config = dict(
    model='image captioner',
    encoder_norm_position='pre',
    encoder_head_dim=32,
    encoder_bias='all',
    encoder_expert_mlp_ratio=0.25,
    encoder_layers=6,
    shampoo_beta=0.95,
    ema_decay=0.999,
    lr_schedule='cosine',
)
Rows from block 2 of the image encoder of a small image captioner, named by matrix and row number. Rows with one number belong to one neuron. Each number is 128 + 32 x the weight over its row's rms, rounded and kept within 0 to 255. All counts start at 0. Numbers have three digits each.
After each neuron's rows are labels from the 100 images, of 14976, where the neuron reaches its largest size: "responds to" is what is common among them; "colour at peak" is the nearest of a few named colours to the mean colour under the peak. Only what is clearly more common there than usual is listed. The data: rendered made-up planets.
# gate: MLP gate (encoder.blocks.2.mlp.gate.weight, 672x256), inputs 0-127
# fc1: MLP up (encoder.blocks.2.mlp.fc1.weight, 672x256), inputs 0-127
# fc2: MLP down (encoder.blocks.2.mlp.fc2.weight, 256x672, transposed), outputs 0-127

gate.473:142149204131182125130130106166138152142157202142128126160135143111125134146124120133128152131123127090173140183141133088127131163126135137138130105125148158109135115139255135130160168111176096222124153077125112130126078117098157098133125128117129127135156125113101127131106129074104133133122067100134138110130136126172136066133117127166154138120131101119124125121115121089196151121147
fc1.473:125098070126073129173166122137126131137112125122121128130144124144127125121118115196085128107128173137125130117080099117128126128129089144133119133127104137126011138066186130139111121129125131125130059042163100205100160132160107130127065084084123066117127137117151112121154217197093124130126113132144126126130125124146098152129120109100103126109132139137132129177127167118138121084055
fc2.473:076095112128106095126138139202124114163122086123101134131075096143153126074118124149216042132121139052128174139141131144161126099180128129153174157077139138129124125104107143106147106200145111164117128164133123158129144159150118157151136109081093154128091127116108129151193129169118132129132156135141127155139086109130134128128129079101164100131130178160112146087168125173153157105117
responds to: glowing rim
colour at peak: brown

gate.78:140098120126131125126133131164121119129105127143130127123119087196086124218081107112122098110118138144129155129131109134122162089129125141128109126104115130126133143119108127102126143104188051120155117130129117045103115139144087126026122126127129146127117136132039133144144129121132134130154133070059125128137098058118229118127165122132144174152121127120118123128131086099087171132126
fc1.78:134135138070062127147127097130224156120135117113128117189151142124188127070187130155122120129136134101123124120139140131128127137134125101124156100151143131159116119130156137127128122138088164126109193128104143137147120126126187126143131132134123060112126127122127122128131135113131061129032125142159143156129171147113114086124098111127093141107194135195132145114212132154137125108118
fc2.78:139135079110136067121126129128120128116123133109130129136057135158077167110139152128117196134000061127108161105209112099128128106037155071132133130131108135144030121160119141135134129119127068139087178133147149131108178106159089131128124148132139115151130131136149117126137125123106114131083128143151129156140107083105135060123124047138063093134127106156131162135130132119122130140097
responds to: banded gas giant
colour at peak: grey

gate.226:208124098126096046078133124126095104140104109157140086128128112210115129179140127130107141123122123129128140133132125126129148118138126136098089138094126128111128129117138133109128094111200080125135117146128132128123117137134127128099139130128130145127127241132099090161133128097136126131133106090083111129128126082127173127161135129138172255131129100127119128127132125140131178128169
fc1.226:097159125231255188126126160121119127134131165126140144119096127128105126226106127126182152045117122164131105189099109128124129124119128155133125157104115117128163135129092127111112197123176113107080045123131113127126128126125115126112129134099123169128132131132161140128122126140111187129225133098101098105154117099147128173129136155164130097137057121123127128130052148039127126178131
fc2.226:088097138129220164133116137121137126134127112141127136112135104116215120130114134145140000122140172122138115158119132130119126126142110138134108124129144126118152148100014020104083119129130161129148128126073129127121118161119217134124130120123144127128126115151078096171120141171179134138141177132125146121127242089121156166131128255152140052126139201131134064123129129136170124105146
responds to: banded gas giant
colour at peak: grey; pink

gate.369:137120135148223073144121122098132146167126149074088119143122127096112147127162131125178093127123124125121138160090123123141119120147140147125105129166114080156138121144133122132130055134238161170129131170111135158142128121118110119120120131137022210130132128128125094129081140255119163138150074150127118050123104179125138116154089134107168068131131097131137130132109130094131128147131
fc1.369:083142144148063096103126110120128113193053157029114132123149146082106122136174140134131129087091125128132162169123094130148132108147139056104107101196059098155130119186144149034099098126239156147159069166069186158136116132125124059126141126129041207149146032117143121133093145138128149103176128128111106022117183114118136110149112047111158154137128158136147090143156134132129129126116
fc2.369:183127112153102129166109125163154100107181106107121148127150194119191129096156124131147184156155118097125116128116156134131144133119111109123136146115132093150142179081083127106114117112173197118130084196151123136133092139139144142034144128063106126107124102109118132153119122142119112128119216125142137121147252134111106170110154127057147255114112171044114125064160128112161116096125
responds to: desert world
colour at peak: brown

gate.451:135104091125118154131090130139139142158054152123158044141128083154129139133129168054101113126129126129115127116154134106160121129184136210131124134134126128126130148126107108179124124145124000148128128145074103109198181133165127157139160138141129194106129090151174051148131188149119134119113148129125135117147142128147139135100123126131134149126062167068127164127127174215171161113118
fc1.451:135135133161075137155191129130048167129129134153151116140141073158130152114142079153083170158142081047139128116137128154149107099149136128126119129152146092044125129143083116177112145146129102063131117190124104131008113145132120153224124121148115131104149167119127133111124160127175123134134104119132114171106131068133137139093094130131133142132150152051146208133126149157097124127125
fc2.451:127123134141182160093112143161123093137121129141195110104128198093146127126040137137120100109178131121127125148094106163146119200120114138154129124102120130132065149086128127129114170144131123127135047129115125079110165128103170176123128091117165127119176096124121118134145124101031112137128095119127101057166128148062124116162115154121130151113103128143136092101134081127120137112111
responds to: desert world
colour at peak: brown

gate.452:255137091156163169127120117120131124133131128132152144121130171090135132122129111213112151141139118125128103166128129132127144128144143114144120169129124055113129112134122145121127121128108132096165182116123130140136104125113150125150121098139161118139132133129078128079124121134066170128122148184113110109114190121125134122125126122140135201128129192172134113115132132082117130121128
fc1.452:120123138089031152123108124155116177134132123133144082121164140110149128128120135125121129095056122117122122135092126128140165145137140117130103134155142115124105117133129114190055131126222130123140127153090132131130140102153166130122128131129133098127131127121126129143134128124147129134101112128137110113133020131137174132144134118122125251122124032104166132112134140000121117123130
fc2.452:109123171150146193129102126080125123128130128132025130172136080119048105076128193133154108135128141121123115113168128148108126129126155121134129135131125160131125144130142124033102102137092160132154226121157114151072175083094125101153107123072133158123116111125120129145033125129156106121137141131127128133050027172096122143168097241118128128129115011138076136132133128087091000133177
responds to: desert world; rings
colour at peak: brown

gate.352:160114113189177039116127137158094128132140127143131134134080126127117101239066115040129101114132128156131143136116099091132136117117129248119069128125122140120131129146053111101123130086147130132157129146155131113111089112136134095106129132112095202092121129132126129151116134130123148096187128095111125017092156128127136140128145164134215133146124129057165108128001127117232155164131
fc1.352:148145128101110139230164071127141140110111149116119128128156142104125141084172153125130127209058107117126142086137144131151120126128157090118182033158133123149127127119142127134130078098044153130087170100106131123116210140130128123142123133151144085129140127128118131126137116132139006126100123146137125127117139151126132100091091082130117039120164112129126131143165112137139088126096
fc2.352:145149072133125051127116131116122120122159115125126128130119129130125133104179141127126132124090127117100148153124110117129142127120128070131198128119116127125091059140125137114128146098130101166120119141156142139040135126134061121125129155162133125132130123132127127135143111098036113108105121112157124208155126092105139117109121066149131238132075124148127161130133127119132174154130
responds to: banded gas giant
colour at peak: grey; brown

gate.488:194138120160165141110151154175126132160079130125082073098103245092169129096109126096144144128133136156181131217113122125127135126129091029135128132108154145132119135132138183077128126123128137118124074123115135039101136134131093163102137139123145133127129123128077118134092068096103133090132053099128078127129099208176088126139127060143145123155137129151137080117132129140123129124130
fc1.488:255070107052122116128078144118095128092120131148125124089143066141102063159144128145066130115124112129123152141131108133135184161137116138132131070152167134103102111126130091136164123134138124117171131076128187133129020042135160110146141196150102128123134170128255120134146129100137164176107095161141156059156131100129116156127133114112103130138107045130170129127104139055124133138127
fc2.488:189129135131110083140140133175103100109133090000123128128136101085129121113113132151148065136234120107150145093145134126126074081131179130127157128157147126123134100155035209158127061156172115131107133129239048125124139144116121183126129124118134156129100134124089129099124171124026175100138118144161120127132209121162087126131130106131127101122104122123072099045132099123114098120118
responds to: desert world
colour at peak: brown

gate.433:144133122130148086128126149145129108132124130115139127121137046131126128125169144127126112128127121114167221132121145128117151171137141079212128165116122117133134122139126165137131117063102111213241097184131129143115130130144168162004148106153128131059137126146136130097129033139168129148161130124096131000134150083121126120189142150122120138127143113126139131114136126103129134124154
fc1.433:091132127059096149142136149110128090105126143132137094128062083191139125125101122146127147127125165121052134128126133133116064129022112147113137090127104096125129129126115115127119153154124123068098147116128115130129137116136125127163165161144115111145107178153146119111154134152125129143088134138162130133094126137147137133074117097124140134116131204123110120126213190135153116129128
fc2.433:103128078121056104130171142204128136052110126104114157169131119130138126073101151083148094219101132111106138126165121041155186110168146120138169127106132115087086151126133129187117111190125233138124095155126126113131134170212134136117129115184149145150119128133142101127132121132057128147135151108100136120106129064201130093091118136130121127159111136125115139157178112104152160123108
responds to: banded gas giant; cloud-covered world
colour at peak: brown

gate.344:176147133094121131108133049131113146119143116120093120132132171129128117170062162191112065096124111109138137110194135138057128154112152077128213125098127110108075166137122139130132141113120096121173220204130126105141108145134144098139129091140134111138127119143141128102222088080105128127096144157135126127217118130112121167072142138127164079155131148136078077124124002095145136134130
fc1.344:075119141148153112094141128091168168120167165119135150142125113128121133140117102080129158130109145155125117028129069051186114158125145214120040129137084234135202128129128160119130135128121219128099042061132156164093127124125128141127178111119131148071111139118102149146086146157083133137142106074123138115122134173138140133193121099158126123090128157074118159165131117105110097124123
fc2.344:100123087068129105097154149211129130107150135091125100107129100122118135115130116195132122091124105129169113132100075131133078159145126063131122139137145109152065128130124126136115128125114174173119141129027140117127089094126093087199130113165153128129116153130128127166108131172154127048091136101148092160149132058140126129131125122142150000129129133159220140148152024093161225130134
responds to: desert world; lava world
colour at peak: brown

gate.167:120111136128130201115089133211104120119139128127112155102134083132116131129122090165123127128130139132139129132147130126107176127126113132143088133095144138119160127135074127127117181130216110084168115144125130087143141124137131154127086139127130129134130151142100136142123066061123145128184133104107134133062107095131098165168163144121106199163116120066197171129091142080138119118131
fc1.167:149107150115138130130101108155138129122140110137126183135183136112172149126150128144121097154255167120124163130132128129135169135081126030128151144173127124142124129127139148127112110180022127126116165137095168128125132109130194124175137125129132119118145130129152108128103128129126076160129188164118118163125152140127116120131119119108124172111133142129126128117106140142121128114102
fc2.167:195196080075131027107127127108132115137122234115129128152102088116065127096129166183125174142115092114113129126140152139117125109114137131153128152145112054125044115150126130095081089134118131136081208136161135170125129084130075130136163128133114108143113184029118147124126164130112102129119129143142143132139088109118151117113076065127148004126155055195170229126154151132129134167129
responds to: banded gas giant
colour at peak: grey

gate.670:150159136127219122127074108134136190138148129090122123139112121113119115124166162139180102126124127121128164143120121129135122123131154127125096146138112127124143111142096055104128116114135163159136129250125130122127118117056136119127111127133007150127130091122127076164129132165127156116134098150131111022111136136119135134141080141140141127134130105127167127119135129060208055151141
fc1.670:131126201116098056184106073128113112141056129056119106136088183125121127150127174139130111107094135128105128123111076128135128061139112127122122111213126125159127142145123127060115116074165131181117114138136195131149136136138121128126122132126124162133130105129130065221144133134163123108125126120114100089108216123127124112150128114129138022128181119165120123157141122168146131128110
fc2.670:164130126136095154184123127149196125127146112130124129149166168125200127114131154092169110128173140126122129128114163142134132140134120112116132166105132125148126145096127122063135151130159127161130085255148192134128100163146123141110128123098124131108127088125132131148127127148126116130145127108145126127142253147134140189104128126114181250133117138084122152061192123126163126090146
responds to: desert world
colour at peak: brown

gate.92:163110168156123130128144123107171185066121206129113003142089126120138105126034198132124146080071128182128138000157117115122126140120119158095052126134128126133123143155114151151132132080135117133108126136151139134132148087114097109128131122175145131127122103075127120141128103121114107090119127143129157176138122143130184141121125112069120125120117148120130136137147145125139123151131
fc1.92:053148174198192134131129046079163091129135155140086128126120129118132109134094069156129172109133113159129127115115127124131104100124109255132133123126097232130156127103132086138128190200141130019059005134131128164099140148140126078141137131146147128130130125100112113144122135149128137097129157130135157154096123129121132128125112123038129128109134137158174152146114122220137130151123
fc2.92:127089134136118237130130120123063082085078119146103174150068087089135144063154150042123139124172191129126129125129117129127159129180127189092188161080129130046113136131142159095078082113134135142123130098189166130127122116105134128057111131116148156130124127121084120123093086124147127147107133153160134111116119135126214075119127130133127154119131172066031131120136208131105125137123
responds to: glowing rim; full; ocean world; kind: lava world
colour at peak: blue; brown

gate.82:122125131059127037011093147147122129104123166129153184114134088140130127147136129117121124125140128115157126083229126120110128137126129128134125127088147252169051140103138127131145129127123167129125149129167132081104131050146066155175096085122130137124154158113145177141172114125187140146162113129118126157119196129147134020122067108127141055124126132127134095130238066157128119136083
fc1.82:155088248185123252195182089128109098129114116157009103129083131130098129107092152119139128127135132180104120131051163097127100102136126167128177128115126094137255202166126132135125115137127094119149132081127227146194121211185154112135143150126111130126065175145090126128109136106131127118132166120128141128145079141128129141112152120107129044138137149126119141132065089130131146120131
fc2.82:096125182128191140104128150099101166199123128104110182147141132129128134129127125124052150078135125135118121110125113159119134142110146097127133141140154127130143132128118132080141127125143130129121123129122193105176156129098128123220122122156113077174130182121121114126088116119136163166139183128139136176168140107122124094121139131185098033140107162133128091092150101158125106126130
responds to: glowing rim; polar caps; full; ocean world
colour at peak: grey; brown